config.toml
time_shift_ms = 50
tokenizer = "char"
vocab_size = 41
activation = "swiglu"
qk_norm = false
inner_norm = false
positions = "learned"
init = "small_normal"
batch_size = 64
weight_decay = 0.4
Rows from block 3 of a small CTC audio transcriber, named by matrix and row number. Rows with one number belong to one neuron. Each number is 128 + 32 x the weight over its row's rms, rounded and kept within 0 to 255. All counts start at 0.
After each neuron's rows are labels from the 100 clips, of 14976, where the neuron reaches its largest size: "loudest band" is the band of the loudest frequency at the time of the peak. Only what is clearly more common there than usual is listed. The data: Morse code for random letters and digits, with fading, noise and interfering tones. In brackets: how many of the 100, against the usual share in percent.
# gate: first MLP gate (model.blocks.3.ff1.gate.weight, 768x256), inputs 0-127
# fc1: first MLP up (model.blocks.3.ff1.fc1.weight, 768x256), inputs 0-127
# fc2: first MLP down (model.blocks.3.ff1.fc2.weight, 256x768, transposed), outputs 0-127

gate.261 [152 143 130 169 162 102 164  81 187 143 183 155 125 172  89 120 114 115 107 158 131 136 146  99 122 120 118 126 214 124 145 107  83  89 152 158 191  91  88 117 108 179 144  98 186  90 155 105  69 142 165 117 133 161 148  80 162 173 145  92 119 153 178 132 117 133  88 242 180 163 175  32 136 120 148 110  82 149  53 152 135 133 193 121 104 151 127 107 124 110 142  76 127  87 115 137 107 117 148 110 118 114 125  60 149 160  76 148 119 110 133 119 124 167 149 110 106 126 169 149 140  91 130  83 175 123 131  95]
fc1.261 [155 113  97  29 140 126 162 127 167 154 175 139 109 106 140 128 105 118 100 159 147 172 176 173  59 142 138 120 133 158 119 135 173  80 167  72 130  80 125  93 138 182 204 142 174 108  79 123  98 133 103 137 179 106 158 106 105 150 119  82  97  83 154  99 113 129 147 120 175 197 139  85  97 155 108 118 105  89 148 125 132 128 170 127 119 139  96 114 134 105  98 153 122 145 146 158 150  96 133 139 113 125  82 128 159 155 100 114  99 121 119 141 161 107 110  92 168 174 103 113  96 104 115 106 129 147 120 149]
fc2.261 [119  81 124 108 143  96 164 140 147 153  91 171 112 126 173 131  98 119 102 137 145 198 101  79 166 102 108 156 127  69 141 100 105 189 134 116 108 149 134 150 232 215 131  61 153 116 137  95 159 132  91  68  97 100 167 166 128 125 120 121 174 151 156 172 151 137  46  91 138  91 135 147 114 197 157 136 147 148 112 127 139  98 132  97 118 158 176  91 118 135 154 149 128  74 182 146 147 108 159  84 141 116 105 125 113 190 100 142 125  62 120  99 146 153 176 146 118 114 134 117 121  80 104  86 133 125 139  78]
loudest band: 500 to 1000 Hz (61 vs 34.2)

gate.343 [127  72 109  68 112  88  76  77 148  87 142 140  84 123 169 124 119 143 123 139 129 123 158 158 112  82 117 168 118 151 112 118 107  80  86 114 199 114 144 111 178 133 135  49  87 136 172 117 146 148 149 134 181  55 129 117 119 207 107 137 104 128 130 121 106 177 151 138 176 119 102 110 167 123 170 148  99 115 133 124 107 189  98  93 171  77 164 116 122 158 110 132 134  43 149  90 146 107  98 138  98 146  99 123  96 124 133 126 149 158  84  97 149 105 102  98 134 119 137 100 123 148 204 158 105 159  66 173]
fc1.343 [141 105  67 185  96 114 132 106 136 104 113 196 135 101 110 112  68 132 103  58 151 138 185 151 103 183 118 145 130 140 147 122 158 134 128 115 171  62  99 118 128 150 138  74 130 104 132 108 159  85 128  98 164 105 141 139  76 138 120 130 115 106 126  86 102 153 114  83 161  82 143 128 148 160 158  99 165 123 143 165 106 137 152 120 121 134 191 119 147 161 186 157 111 110  77  85 156 125 154  88 130 147 102 110 149 143 111  74 104 105 145 130 144 142 130 145 128 158 120  85 135 161 141 116  99 144  50 107]
fc2.343 [105 139 105 162 123  93 121  93 147 166 207  79 138  83 117 119 115 127 126 122 101 104 113 138 133 119 120 220 155 155 114 139 186 117 149  91 101  98 146 140  82 153 122 189  92 157 110  83  97  97 117 112 139  60 112 110 149  98 173 122  84 118 130 165 148  81 148 168 148 175  89 156 122 173 102 168 137 143 128 139 106 122  97 134 208 187 173 120 125 138  95 106 122 104  70 162 153 107 142 113 150 141 152 143 174 165 170  63 107 123 111 153  74 115 141  55 123  93  80 134 107 206 141 112  95 147 100  79]
loudest band: 500 to 1000 Hz (60 vs 34.2)

gate.296 [122 146 181 118 155 113 174 146  98  95  69 157 111 149 109  88 122 140 129 126  82 107 127  97 137 119 115 142 112  81 122 121 131 158 140 136 139 194 107 121 132  95  75 111 102  94 103 115 178  93 142 121 138 145 132  72 104 157  60  93  91 100  96  78 140 108 125 125  37 126 107 107 176  92 153 125 116 143 135  79 145 164 122  60 144 111 122 109 118  97 126 116 168 122 142  80 133 149 149 184 110  94  48 193 134 102 116 142 166 124  96  92 147 173 118 133  81 118 128 159  75 141 123 160 127 122  98  92]
fc1.296 [120  78  51 178 157 125 117 118 139  96 147 117 102 126  95 163 137 191 104 117  75 130 120 117  97 124 121 119 103 127 105 163 107  69 130 118 120 140 126 132 204 135 140 101 117 101  94  70 145 157  96 133 164  72 148  91 138 127 119  99 137 105  67 103  97  65 147 122 121  62  99 111 111 143 158 119 170  94 134  89 119 108 128  86 108 114 145 110 113 136 105 142 132 146 189 126 151 132  64 105 134 164  80 105 119 199  90 140 138 135 145 121 137 115 153 126 156 151 117  73 103  96 106 127  59  93 127 138]
fc2.296 [127 130  74 152 115 137 116  84 149 144 115  94 207 113 111  97  98 125 141 166 255 104 162 117 127 155  93 156 100 154 129 165 117 108 164 153  91 116 107 109  93 109 121 122  96 143 126 109 114  62 113 120 101 140 140 197 133 117 131 148 107 120 126  90 144 116 155 134 187 135 124 136 122 107  92 130 180 119 138 123 145 122 167 255 144 148 107 153 131 121 124 159 158 136 106 161 179 132 114 110 149 117 246 125  92 141 123 116 167 159 156 141 123 129 136 134 134 155 119 153 255 116 113 109 132 155 118 138]
loudest band: 2000 to 4000 Hz (25 vs 8.2)

gate.119 [ 94 162 148 161 107 148  72  76 140 189 154 177 145 177  75 136 207 135 212 117 131 155 133 131 124  97 149 139 104 119 116 225 102 119 119 122  86 171 137 106 136 107 157 142 150 171 134 143 166 131 103 128 120 177 204 112 131 145 177 128 146 142 126 127  96 181 156  67  78 123 119 110 161 156  90 137  69 200 134 134 151 148 152 107 138 140 152  98 129 136 131 118  81  86  72 118  67  96 129 123 114 153 159 105 169 136  92 138 121  79  89 111  66 139 143 131 130 151 145  73 125 138 153 132 143 171 104 158]
fc1.119 [127 148 120  83 113 165 132 192 141 167  88 140 142 141 114 146 138 129 176  99  97 203 114 123 123 158  99 103 127 176  67  87 139 113 181 153  76 119 127 123 146 151 175 108 131 124 151 110 160  52 182 110  88 112 186  78 148 172 125 102 134 190 113 126 178  50 147 138 180 143 138 215 168 138 163 101 120 192 139 179 171 105 141 155  97 132 103  87 120 145  68 106 103 110  76 203 173 142 103 118 129  85 174 123 133 162 121 104 114 142 110 123 125 102 167  90 174 130 106 116 137 143 108 133 140 115 169  84]
fc2.119 [105 169 192 157 131 152 125 134 123 116  39  93  62 171 120 118 156  65  66  89 101 113 128 158  76  94 125 154 132 145 147  93 138 174 169 137 182 142 129  86 150 110 145 110 148 124 163 169 123 132 147 132 133  91 102 129 127 105 135 109 144 130 143  80 131 169 176 143 152  67  51 130 120 150 161 151 106 138 150 148 104 119 131  97 128 186 148 135 118 132 174  85 126  75 150 193  75 113 144 147 148 151  94 116 207 151 134 122 141 173 120 125 131 133 115 145  86 112 149 166 125 107 158 124 100 147 104 103]
loudest band: 500 to 1000 Hz (63 vs 34.2)

gate.431 [131 148 148  83 133 122 173 151  92 100  74 158  68 159 118 123 123 128 155 141  60 138 119 108 132 146 124 136 116  83 146 140 118 154 130 120 151 158 112 132 178  90  97 103  88  77 126  79 154 118 131 132 141 100 138  60 109 128  57 114  80 118 106  65 130 159 133 155  57 114 131 132 149  97 136 145 126 148 129 113 168 148 115  40 142  92 138 108 138 112 126 125 133 126 159  56 118 141 155 131 103 111  58 140 140 120 102 140 151 105 105  72 168 166 126 120 118 104 123 155  37 127 148 142 146 121  96 127]
fc1.431 [135 128 101 172 127  88 173 116 125 111 197  61  61 164  78 138 119 173  79 145  98 126 160 132  53 114  89 135 144  99 110 114 137  89 121 151 109 129  99 103 170 112 151  28 123 150 133  78 143 129 124 173 172  73 160  92  85 106 111 126 104 162 102 128 172 101 113 114 103  77 132 127 138 127 166  86 218  92 124  73 132 160 150 165 162  79 203 133 152 119 113 169 125 137 182 159 139 122  85 129 166 122 136  93 119 180 155 127 151 134 144 119 176 113 123 158 157 172 129  93 122  83 100  94  76 101 143 145]
fc2.431 [118 123  85 165 113 134 124  88 149 120 105  91 187 136  99 105 103 116 143 186 255  96 150 109 130 164  79 147 104 135 137 152 118 114 157 171 106  99  85  96 111 101 122 110  94 146 125  76 122  45 106 139 101 143 143 170 123 108 116 138  93 115 120  75 167 100 152 126 170 125 138 140 132 111  96 119 184  79 139 112 138 157 170 255 145 146 109 159 133 115 128 182 173 126 103 167 171 127 127 111 132 126 241 118  94 150 134 112 157 153 156 134 138 123 136 123 144 152 121 150 246 109 105 100 118 156  82 153]
loudest band: 4000 to 8000 Hz (26 vs 6.2)

gate.201 [142  88  94 147 142  45 100 139 135 162 141 105 166 109  85  94 122 118 136  89 129 157 179  76 104 162 149 134 120 102 136 140 172 142 158 133 163 117  85 152 144 183 145  77 117 163 127 111 130 107 139 138 157  71 215  61 100 173 157  79 151 131 118 156 120 131 211 122 103 154 116 167 115 156 116 194 101 120  91  87 118 104 181  62 153  96 121 125 121 157 125  82 103 131 133  95  93 140 105 127 120 133 102 140 100  81  98  94 177 143 109 143  95 150 147 118 121 126 163 131 143 135 159 163 179 141 174  68]
fc1.201 [104 177 116 102 124 147 100 137  85 172 112 144  92 122  95 109 146 156 138 138 111 128 151  95 142 169 189 150 144 156 138 119 106 171 150 124 134 153 124 107 166 170  61 151 121  86 111 110 147  85  80  97  94 149 133 129 113 166 153 167 171 162 158 123 190 142 109 154 111 168 156 136 178 208 138  74  65 131 101  44 163 108 179 100 145 108 130 120 117 111 130 117 104 159  63 101  45 185  95 104 132 109 141 103  59 104 112 152  99 140 134 154 118 158 118 149  86 139 191 118 202 177  40 111 106 204 162 161]
fc2.201 [105 141 114 154 133 116 148 130 133 145 123 133 115 125 134  81 153 112 145 103 122  39 148 144 106 142 146  84 156 121  71 158 109 179 110  95 159 165 105 170  98 118 133 135 112 167 106 102 151 155 107  90  81  50 141 154 129  98  94 154 170 131 148 133 100  86 105 200 101 179 127  84  77 143 159 151 125  94 124 142 146 133 120 118 113 121 144 149 112  61 106 145 126 107 124 121 155 168 140  73  94 129 161 139 123 167 138 124 180  76  82 157 157 155 173 114 166 156 167 146 171 166 110 120  94 151 147 140]
loudest band: 250 to 500 Hz (31 vs 13.4)

gate.65 [143 187 105  94 125 143 105 123 154 133  75 146 148 162 121 145 117  88  98 133 128 144 143 145 148 146 144  63 186 125 164 152 135 213 129 102  93 109  85 108 124  85 101 191 156 137 100 143 111 153 177  90 117  78  86 135 155 122 119 197  69 134 100 120 102  68 111 143 130 163  72 103 118 110  93 142 134 166 116 143 118 102 113 160 111 166  97 120  83  93 103  63  95  95 141 129 171 178 141 161 124  98 121 104 144 111 127 111 118 152 146  96 169 148 149 104 153  94 125 159 110 139 166 203  97 103 148 109]
fc1.65 [108 158 122 136  91 178  89 177 156 175 108  93 120 152 162 113  53 156 126 154 107 110 178 121 151 155 127 132 178 145 164 135  88 185 170 113 167 175 115 127 139 166 101 148 207 211  48 160 147 102 166  95 135 121 167 145 130 111 163 134 172 144 143 135 105 169  97 144 134  83 133 125 162 127 145 164 194 117 130 167 183 210 110 151 123  93 105 178 164  99 107  96 194 115 128 108 129 142 113 131 115 128 102  45 126  89 194 128 131 147 135 125 177  91 145 121 167 125 132 101 127 119 111 173 165 141  61 144]
fc2.65 [ 95 123 150  93 130 149 139 144 177 100  94 118 154 142  69 145 114 128 113 125 121  84  88 128  94 138 129 104 147 134 137 129 121  39 134  96 189  99 124 126  82 193 146 139  74 119 113 218 148 129 123 137 144 146 125 131  97 143 130  82 169 130 154 122 139 125 127 150 146 115 136 136 149 149 175 141 141 136 141  81 171  89 123 107  79 158 143 155  54 176 140  98 142  76 149 107  43 116 123 154 112  90 151 109 172 119 144 179 121 131 134 124 196 135  82 203 107  79  68  96 123 140 180 125  57 150 108  78]
loudest band: 500 to 1000 Hz (61 vs 34.2)

gate.485 [167 117 163 131  78 138  95 101 103 173 113 133 129 147 101  96 137 150 140 145  88 130 104 138 133 140 156 206 135 127  93 103 117 129 116 152 135 121 179 151 182  80 102 109 140 146 138  99 157 179 142  99 109 109  99 118 144 110 136  71 132 147 103  93 147 100 202 186 141 122 167  73 122 197 128 141 136  79  97 150 103  97 181 176 129 120 155 140 127 158 151 107 127 115 101 105 144 129 132 128 135 120 148 140 106 106 108 146 162 189  88 126  87 144 110 184 151 145 128 111 146 180  95 138 158 208 129 101]
fc1.485 [ 59 117 149 102 143  96 181  98 127  97 175 155  84 153 179  98 130 154 156 140 109 102 151 158 130  97 112 102 100 125 147 113  64 178  76 120 102  93  94 127  93 172 111 123 146 170 145 138 146  78 165 108 125 106 110 210 188 120 106 148 149  65 156  85 163 123 120 124  53 157 113 135 123 148 146 104 156  88 166 137 105 109 142 182 136 116 163 141 167 167  97 133 171 115 195  56 135 127 203 127 162  86 113 113 105 158 128 118 147 110 125  92 110  84 178 100 154 107 112 198 154 138 129 140 137  91 114  82]
fc2.485 [130  91 168  99 138  81 175 125 152 160 161 162 138 146 130 141 144 131 126 130 132 114  94 155  96 104 131 111 124 127 170 116 116 110 141 157 184 128 167  84  44 122 107  68 136 192 119 176 138  82 110 135 133 108 167 103 157 166 141 138  40 172 129 104 147 185 117  53 205  67 133 137 112 114 170 144 143  93  71 127 123 149 156 100 144 156  67 130 120 188 133 149 189 104 133 127 185 177 127 105 139 136 111  88 147 147 155 154  95 137  65 117 138  99 121 194  97 138  92 173  99  70 127 108 203 103 124  81]
loudest band: 500 to 1000 Hz (61 vs 34.2)